config = dict(
    encoder_arch='tc_resnet',
    model='audio captioner',
    dataset='synthesised sound scenes: up to three everyday sounds over a background',
    train_examples=26041,
    noise_aug=0.01,
    time_shift_ms=50,
    n_mels=64,
    hop_length=160,
    input='mfcc',
    spec_augment=False,
    win_length=512,
    tokenizer='word',
    vocab_size=93,
    encoder_norm='batchnorm',
    encoder_activation='leaky_relu',
    encoder_channel_attention='se',
    encoder_depths=[2, 2, 3, 2],
    encoder_kernel_size=9,
    encoder_stem='single',
    encoder_widths=[96, 96, 96, 96],
    fusion='cross_attention',
    decoder_width=256,
    decoder_layers=6,
    decoder_norm='rmsnorm',
    decoder_norm_position='pre',
    decoder_activation='squared_relu',
    decoder_mlp_ratio=4,
    decoder_head_dim=32,
    decoder_fused_qkv=True,
    decoder_bias='all',
    decoder_qk_norm=False,
    decoder_layer_scale_init=0.1,
    decoder_parallel_block=False,
    decoder_inner_norm=False,
    decoder_drop_path=0.15,
    decoder_positions='learned',
    decoder_cross_attention_every=2,
    decoder_tie_embeddings=False,
    init='lecun_normal',
    residual_init='none',
    optimizer='soap',
    beta2=0.99,
    lr=0.0016,
    beta1=0.95,
    shampoo_beta=0.95,
    eps=1e-08,
    precondition_frequency=20,
    max_precond_dim=1024,
    one_sided=False,
    adamw_lr_other_params=0.00092,
    ema_decay=0.995,
    steps=14100,
    batch_size=128,
    epochs=69.3,
    lr_schedule='cosine',
    final_lr_fraction=0.1,
    warmup_steps=420,
    weight_decay=0.05,
    adamw_weight_decay_other_params=0.01,
)
Rows from block 3 of the audio encoder of a small audio captioner, named by matrix and row number. Rows with one number belong to one channel. Each number is 128 + 24 x the weight over its row's rms, rounded and kept within 0 to 255. All counts start at 0. After the name is the row's rms in percent of the matrix's.
Before each channel's rows are labels from the 100 clips, of 14976, where the channel reaches its highest value: "peak on" is the class under the peak; "loudest" is the band of the loudest frequency at the time of the peak. Only what is clearly more common there than usual is listed. The data: synthesised sound scenes: up to three everyday sounds over a background.
# convs0: first width-9 conv (encoder.blocks.3.convs.0.weight, 96x96x9, each kernel summed), inputs 0-95
# convs1: second width-9 conv (encoder.blocks.3.convs.1.weight, 96x96x9, transposed, each kernel summed), outputs 0-95

peak on: bird chirping
loudest: 2000 to 4000 Hz
convs0.22 098 [110 126 132 174 111 137 106 128 144 104 157 116 114 119 130 121 137 156 115  88 163 115 126 173 112 139 123 114 148 107 110  88 130 159 126 154 143 139 156 104 103 134  92 150  96 107 131 157 139  94 148 110 147 142 103 140 123 129 113 105 118 161 145 113 115 159 143 137 134 143 182 117 115 118 153 124 106 119 116 119 179  94  81 165 132  83 156 172 161 112 105 103 131 157  65 102]
convs1.22 102 [117 131 124  97 112 133 140  87 147 109 120 121  92 126  66  94 142 146 158 139 122 110 136  98 102 113 157 169 143 171 121 160 109 141 132 128  96  89 118 111 124 140 139 118 128  87 173  96 129 125 113 165 142  87 111 145 149 155 126 129 128 181 164 131 107 109 142 146 126 154 124 149 106 133 134 124 134 115 121 122  67  90 121 138 154 138 104 130 131 189 114 105 166  90 122 144]

peak on: melody
loudest: 250 to 500 Hz
convs0.63 100 [ 95 146  96 132 150 153 135 127 146 121 115  99 159 122 138  82 163 122 158 123 112 145 108 108 140 177 154 131 124 129 119 134 110  94 103 104 171 141  88 137 129 149 131 148 103 121 160 118 112 141 154 100 155 102  95 134 118 141 141 159 145  69 148 143 174 112 137 130 137 154 157 137 121 112 140 115 104 106 179 155 118  94  94 157  85 159 132 169 135 112 138 154 167 137 165 129]
convs1.63 093 [170 158  84 132 122 153 131 113 117  93 145 122  94 135 129 123  87 107 126 146 127  90 170 128 131  82 153 139 136 145 163 117 116 140 130 123 129 109 142  81 150 116 144 128 149 112 107  72 110 114 139 105 114 125 174 150 109 131 117 151 128 177 100 127 121  67 140 114 136  80 113 115 121 117 113 116 128 131 128 126 128 109 178 109 137 167  93 118 142  97 149 114  76 149 148  93]

peak on: spray hiss
loudest: 4000 to 8000 Hz
convs0.56 086 [148 128 136 157 154 122 114 136 134 141 148 130 136 113  81  98 167 109  99  99 102 125 159  80  94 112 106 110 123 119 126 108 100 164 136 112 139 120 144 163 124 143 126 118 137 109 156 113 143 120 119 157 122  79  93 180 132  85 115 130 131 119  84 111 142 150 133 105 107 106 124 164 126 175 197 100 152 167 115 147 163 168 147  92 136 129 152 149 113 119 147 116 117 109 145 119]
convs1.56 102 [140 143 114 121 139 112  79 137 135 137 140 114 128 159 149 150  99 145 127 146 144 112 130 151 133 105 135 121 161 143 169 149  79  66 127 133  95 137 142 125 120 100 129 143 108 147 133 144  92 103  92  96 129 123  86 155 103 107  98 116 118 155 138 113  94 132 135  81 159 115 117 122 109 145 101 145 115  88 129 141 102 119 172  87 171 114 171 130  94  78 138 124 122 149  97 164]

peak on: meowing; siren
loudest: 500 to 1000 Hz
convs0.95 117 [ 88  95 124 118 115 139 161 146  94 131 143  98 130 145 138 124 118 120 120  94 179 134 124 142 107 146 152 147 107 132 143 132 127  99 117 136 109 176 100  89 146 131 157 167 130 150 148 185 122 120 112 148 144 145 124 176 112 160 134 112 112 147 158 106  83 145 167 136 113 115 109 121 156 131 180 131 148 123 125 144 149 173 139 107 140 146 123 102 156 151 168 108 197 117 125 136]
convs1.95 109 [126 150 108 117 117 148 103 106 144 107 121 181 106  97  96 113 113 111 142 101 117 121  91 158 134 146 166 126 133 109 158 140 155 130 111  98 169 119 153 138 110 112 171 111 122 125 124 119 100 115 147 101  99 123  95  85 130 115 100 104 144 107  70 115 149 162  91 113 164 119 129 172 142  96 105 101 137  89 155 137 118 110  93 133 162 104  98 142 118 141  98 148  88 162 125 126]

peak on: spray hiss
loudest: 4000 to 8000 Hz
convs0.17 098 [128 130 127 134 176 113 120 137 145 132 130 146 130 136 118  98  71 126  86 150 103 175 125 170  87 187 152 148 118 129 123 113 106 119 114 153 104 110 144 147 150 172 109  85 126 129 128 137 161 172  94 142 131 158 117 140 109 149 122 114 138 151 132 137 119 113 115 136 103 137 139 131 107 142 111 146  93 191  81  92 150  98 138 168 134 125 122 161 149 168 107 149 139 129 146 142]
convs1.17 094 [ 96 150 151 118 144 118  95 148 155 147 107 117 111 164 133 123 123 121 152 135  91 155 105 142 158 124 143 155 136 148 135  98  90 114 130 100 163 116 125 157 113 107 123 115  99 139 144  99 110 100 116  61  91 150 116 123 125  86  97 121 101 128 124 153 145 116 135 115 128 130 111 112 135 168  76 106 136 129 136 134 136  99 149 136 114 205 143 135 146 152 159 162 131 105 130  63]

peak on: doorbell
loudest: 500 to 1000 Hz
convs0.20 115 [108 135 151  94 122 136 138 117 107 108  82 141 124 165 108 168 116 149 125  74 157  91 117 118 135 135 136 135 106  99  91 117  92 126  88 155 105 167 114 151 134 135  96 142 147 144 138 129 131 133 129 110 178 181 112 125 127 107 122 142  96 139 102 121 134 138 111 169 135 115 110 100  95  82 114 151 116 117  93 147 112 134 154 109 132 107 132 125 113  91 109 144  90 197 157 144]
convs1.20 098 [156 181 146 108 121 147 119 169 108 159 136 189 119 153 141 113 160  95  98 119 131 153 111 141 100 134 120 146  85 165 116 159 123 128 155 148  92 158 110 105 115  87 181  95 115 142 146 130 131  97 138 125  93  76 142 140 133 146 117 161 116 135 112 123  82 104 116 125 148 103  95  93 120 107 129 124 131 152 149  94 128 110 144 116 135 129  87 131 151  90 138 123 113 147 119 102]

peak on: siren
loudest: 500 to 1000 Hz
convs0.27 087 [118 134 132 130 132 128 165  94 189 168 116 131 137 123 171 109 156 118 125 126 105 126 132 158 130 123 120 120 135 112 143 169 117 161 141 118 108 135 112 116 125 112 131 113 164  90 141 156 150 128 151 144 132 140 107 123 173 136 138 109 147 162 151 171 118 167 171 147  97  84 159 117 132 111 185 133 169 116  92  97 163 166 123  88 116  96 114 124 120 117 175  96 138 142 122 112]
convs1.27 094 [111 132 150 144 113 124 112 135 135 122 135  93 118 123 114 134 125  94 157  96 127 127 112 101 111 132 156 133 138 104 165 102  98 120 121 101 117 105 123 115  92  89 100 107 104 129 135 115 120 136 152 120 177 137 133 148 111 156 178 153 106  73 148 114  90 174 123 123 200 172 139 139 147 113  78 112  86 113 149 121 108 129 101 166  93 133  97 144 104 130 136 150 168 125 119 133]

peak on: speech
loudest: 4000 to 8000 Hz
convs0.58 089 [169 123 104 118 163 102 117  80 121 100 162 114 155 131 144 163 133 149 122  76 179 140 102 114 135 113  97  98 124 106 117 125 120 187 129 134 151 120  66 118 124 161 128 112 107  99 162 121 103 143 104 123 105 150 139 189 108 118 130 141 152 142 161 142 123 154 136 166 155 157 113 102 162 167 139 144 116 110 150 115 111 153 129 119 126 132 105 145 142 168 158 135 128 139 113 134]
convs1.58 093 [109 168 142 153 115 118 132 177 157 138 136 102 135 123 100  87  89 125 133 113 139 135  99 109  88 171 106 148 158 117 128  71 123  79 124 114 130 169 105  86 119 106 134 124 102 126  79 135  95 102  98 126  91 155 142 135 101 126 149 146 101 130 145 102 156 144 113 118 105 149 107 106 155 125 147 143 134 114 150 136 152 141  84 134 130 124 133  68 125 155 134 166 118 114 105 151]

peak on: frog croaking
loudest: 1000 to 2000 Hz
convs0.30 103 [153 155 185 113 156 125 162 150 135 110 119 102  99 131 137  96 150 118 154 161 143 133 145 153 143 159 120 131 126 155  91 112 142 111 172 134 158 136 152 130 148 150 115 152 119 148 148  85  94 145 124 128 147  73 108 133 105 128 117 118 142  82 159 111 150 108 172 118  99 131 112 168 112 137 134 109 104 119 147  96  89 111 121 107 146 167 128 168 138 170 136  92  82 144 132 115]
convs1.30 100 [148 112 183 140 113 115 103 116 125 155 174  94 129 155 144 142 111 134 128 136 141 100 110 179 125 126 136 114 155 114  77 130 125  79 135  94 148 128 103 106 142 132 151 108 125 169 102 136 124 101 113 130 159 129 150  90 121 147  89  97 167 116 113 150 111 165 118 136 106 154 123 139 122 133 144 102 119 138 126 112 157 118 170 193 125 118  83 113 115 103 131 136  92 103 153 174]

peak on: mooing; melody
loudest: 250 to 500 Hz
convs0.94 115 [ 72 133 108  97 129 110 129 136 118 144 104  79 157 105 104 137 116 143 135  95 107 130 151 152 105 124 176 106 175 183 111 124  99 105  85 121 150 147 134  62 102 125 137 111 165 121 128 110 107  83 142  93  94 134 115 126 123 165 124 132 167  92 140 142 130 100 122 134 128 135 159 124 135  85 118 126 171 126 127 113 129 110  77 122 120  94 119 112 111 134 157 132 127 136 125 141]
convs1.94 095 [173 147 151 115 125 137 155 128 136 148 139 123 130 137 163 124  80 131 127 141 139 126 110 122 139 122 128 181 143 138 167 102 188 138 143 180 125 111 140 172 122  90 102 137 107 116 150 118 173 134 131  98 141 131 142 115 139 120  72 137  94 123 117 102 109 125 115 116 106 127 132 129 116  98 124 113  86 164 131 133 125 139 189 137  64 152 159 118 109 120 177 157 124 131 140 105]

peak on: laser zap; siren
loudest: 250 to 500 Hz
convs0.53 100 [154 138 129  97 103 136 163 146 140 137 136 126 100 118 126 205 153 152 129 156 170 137 128 120 124 123 141 122 113 138 141  79 137 130  96 133 146 140 121 123 143 131 128 107 122 147 105 206 138 173 147 137 124 105  98 111 133 133 132 170 114 115 129 161 120  72 102 109 130 146 115  81 127 124 103 101 111 127 102 141 136 150 154 130 150 162 112  84 153 139 123 148 103  79 151  95]
convs1.53 093 [106 112 156 100 163 114 110 107 167 115 126 159  95 117  83 108  92 132  89  95 124  79 108 111 103 128 148 140 138 105 109 143 127 156 108 142 134 128  91 119 149 103 135 136 150 144 163  90 137 172 147 114  98 135 112 134 136 119 138 135  83 140 118 126 142 114  91  89 144 118 113  90 127 126 208 130 131 128 100  77 135 149 134 111 135 143 134 163  97 114 135 109 149 148 165 129]

peak on: laser zap
loudest: 1000 to 2000 Hz
convs0.65 096 [104 172 126 115 111 183 164 122  74 127 118 133 117 102 150 141  93 123 140 141 140 152 127 166 109 100 148 100 130 198 147 133 101 115  93  89 105 166 112 152 111 114 135 104 145 112 129 122 126 164 101 127 129 112 120  96 121 140 106 129 130 113 138 139 172 142 130 114 154 142 149 162 142 107 141 131 123 118 128 123 107  98 143 102 124 147 108 137 196 134 138 154  96 128 191 143]
convs1.65 090 [115 110  84 146 152 183 145 107 157 146 127 135 112 132  83 130  81 131 107 122 156 100  88 120 121 122  89 144 124  87 126 137 128 121 150 147 123 138 105  89 183 130 127  97 112 126 113 114 129 121  93 100  93 153 114 174 146 122 103 126 117 117 155 118 150 111 162 148 112 117 151 126 156  91 121 182 120 115  88 127  87 157 148  99 143 101 148 154 115 138 135 132 120 107  89  99]

peak on: meowing; siren
loudest: 1000 to 2000 Hz
convs0.80 112 [129 151 133 139 179 144 130 124 150 152 120 121 126 121 137 133 169 107 115 146  92 140 115 105  98 121 123 178 160 123 139 180 152 127 136 142 138 103 110 138  95 123 151 140 150 151 140 145 131 156 190 133 148  98 119 181 121 126  81 110 171 121 132 135 121 132  68 119 108  95 147 133 124 113 147 131 130 145 127  84 164 176 149 120  95  98 118 139 136 128 161 135 179 103 142 108]
convs1.80 102 [102 112 132 155 120 110 121 166 126 115 121 103 116 103 148 138 106 150 190 109 147 121 145 154 116 157 141 136 120 144 152 101 115 122 109 128  79 132 124 157 130  82 124  93 150 139 169  98 108  91 121 145 145 128 128 156 106 145 103 130  97 138 120 109 103 114 114 128 164 158 141  92 107 171 122 105 124 101 129 154 102 120 127 118 169 133 143 132 122 119  32 156  97 108 129 103]

peak on: doorbell
loudest: 2000 to 4000 Hz
convs0.51 101 [ 86  92 124 143 148 174 155 109 128 135 153 116 121 108 137 109 119 132 126 141 139  91 120  83 131 118 139  98 109 157 130 141 163 151  90 155 130  86 107  98 139 137 167 117 153 131 118 121 116 102 155 112  80 179 159 128 137 139  91 146 119 171 113 107 117 200 155 114 146 143 123 152 109 137 117 129 133 123 107 117 143 180 115 140 109 108 125 122 140  58 109 117 142 137 140 139]
convs1.51 096 [193 153  89 127 157 118  95 152  82 139 151 144 109 111 100 120 151 112 135 133 136 142 159 114 137 120 110 144 141 169 118 110 122 167 135 133 112 111 132 128 105 118 105 131 111 163 132 145 139 121 119 125 104 152  67 151 181 107 164 110  99 102 134 124 138 104 125 109 140 132 147 126 147 108 129 160 128  87  94 124  71 104 174 151  97 137 106 172 149 101 149 139 127 132  98 102]

peak on: doorbell
loudest: 500 to 1000 Hz
convs0.92 093 [127 104  94 170  91  87 133 136 106 129 140 147 136 126 124 106 101 127 128 131 108 144 120 113 118 129 135 140 180 117 128 172  81 109 130 139 182 127 121 133 172 129 129 135 156  94 103 150 121  99 101 101 127 106  84 133 124 102 131  72 115  88 116 125 129 141 105 106 147 123  86 111 148 120 100 145 169 134 166 118 122  85 114 107 136 149 119 125 141 112 124 152  90 123  75 174]
convs1.92 100 [ 94 139 159 106  81 148 156 133 148 120 101 144 111 123  97 134 114 147 111 104 147 108 136 121 154 152 136 137  80 155 121 143 198 145 122 109 138 134 159 155 115 131 111 111  72 145 131  89 142 105 172 137 162 104 179 150 131 124 120 154 108 176 155 108 134 101 152 133 125 153 141 150 151 132 165 162  89 148 106 113 104 122 136 134 120 142 143 116 121 126 122 136 161 154 149  87]

peak on: glass breaking
loudest: 4000 to 8000 Hz
convs0.40 090 [137 173 140 113 180 148 107 112 124  78 108 149 162 152 151 136 128 172 106  88 120 103 113 150 141  67 133 135 144 129 109  90 104 130 122 119 142 141 125 106 143  96 135 152 155 107 178 137 102 136 136 102  97 105 152 133 169 112 157 131 139 114 128 168 142 132 152 130 113 111 129 114  69 115 101 126 168 141 175 135 144 129 151 143 119  81 130 154 123 133 145 115  84 116 114 130]
convs1.40 101 [116 125 134 133 146 114 176 170 134 102 133 102 127 126 100 105 140 124 119 130 147 146 125 151 152 163 165 155 142  79 131 144 114 117 148 100  85  84 111 118 139  95 110 138 129 136 108 120 129 119  81 117 133 102 153 106 113 133 121 117  95 204 138 140 149 111 125 147 137 125 137 141 122 154  99 149 159 150  86 120 145 135 120 125 115 162 122 183  72 142 183 153 121  99 114 147]

peak on: coughing
loudest: 2000 to 4000 Hz
convs0.19 102 [178  76 125 187  70 133 109 135 120 139 172 145 135 128 125  75 113 158 135 144 108 113 151 104  96 186 105 111 163 138 165 113 152  88 137 116 163 138  96 144 108 135  93 116 156 100 134 157 130 158 129 106 156 124 138 153  93 152 140 130 147 146 125 131 136 115 141 156 100 123 178 130 135 159 136 111 105 111 102 159 126 141 132 128 127 142 149 135 125 135 136 111 122 165 136 132]
convs1.19 098 [109 122 141 143 159 128 116 155 115 126 161 154  92 118 143 100  74 136 128 122 161 108 158 112 122  84 157 133 134 128 133 151  84 120 116 110 106 134 112 136  67 130 114 102 125 152 107 114 136 103 137 146  99 142 116 116 132 140 141 129 143 115 201 125  86  97 104 136 153 100 103 136 168  97 166 121 132  99 160 125 115 140 151 129 180 129 126 114 172 138 113 116 133 117 110 188]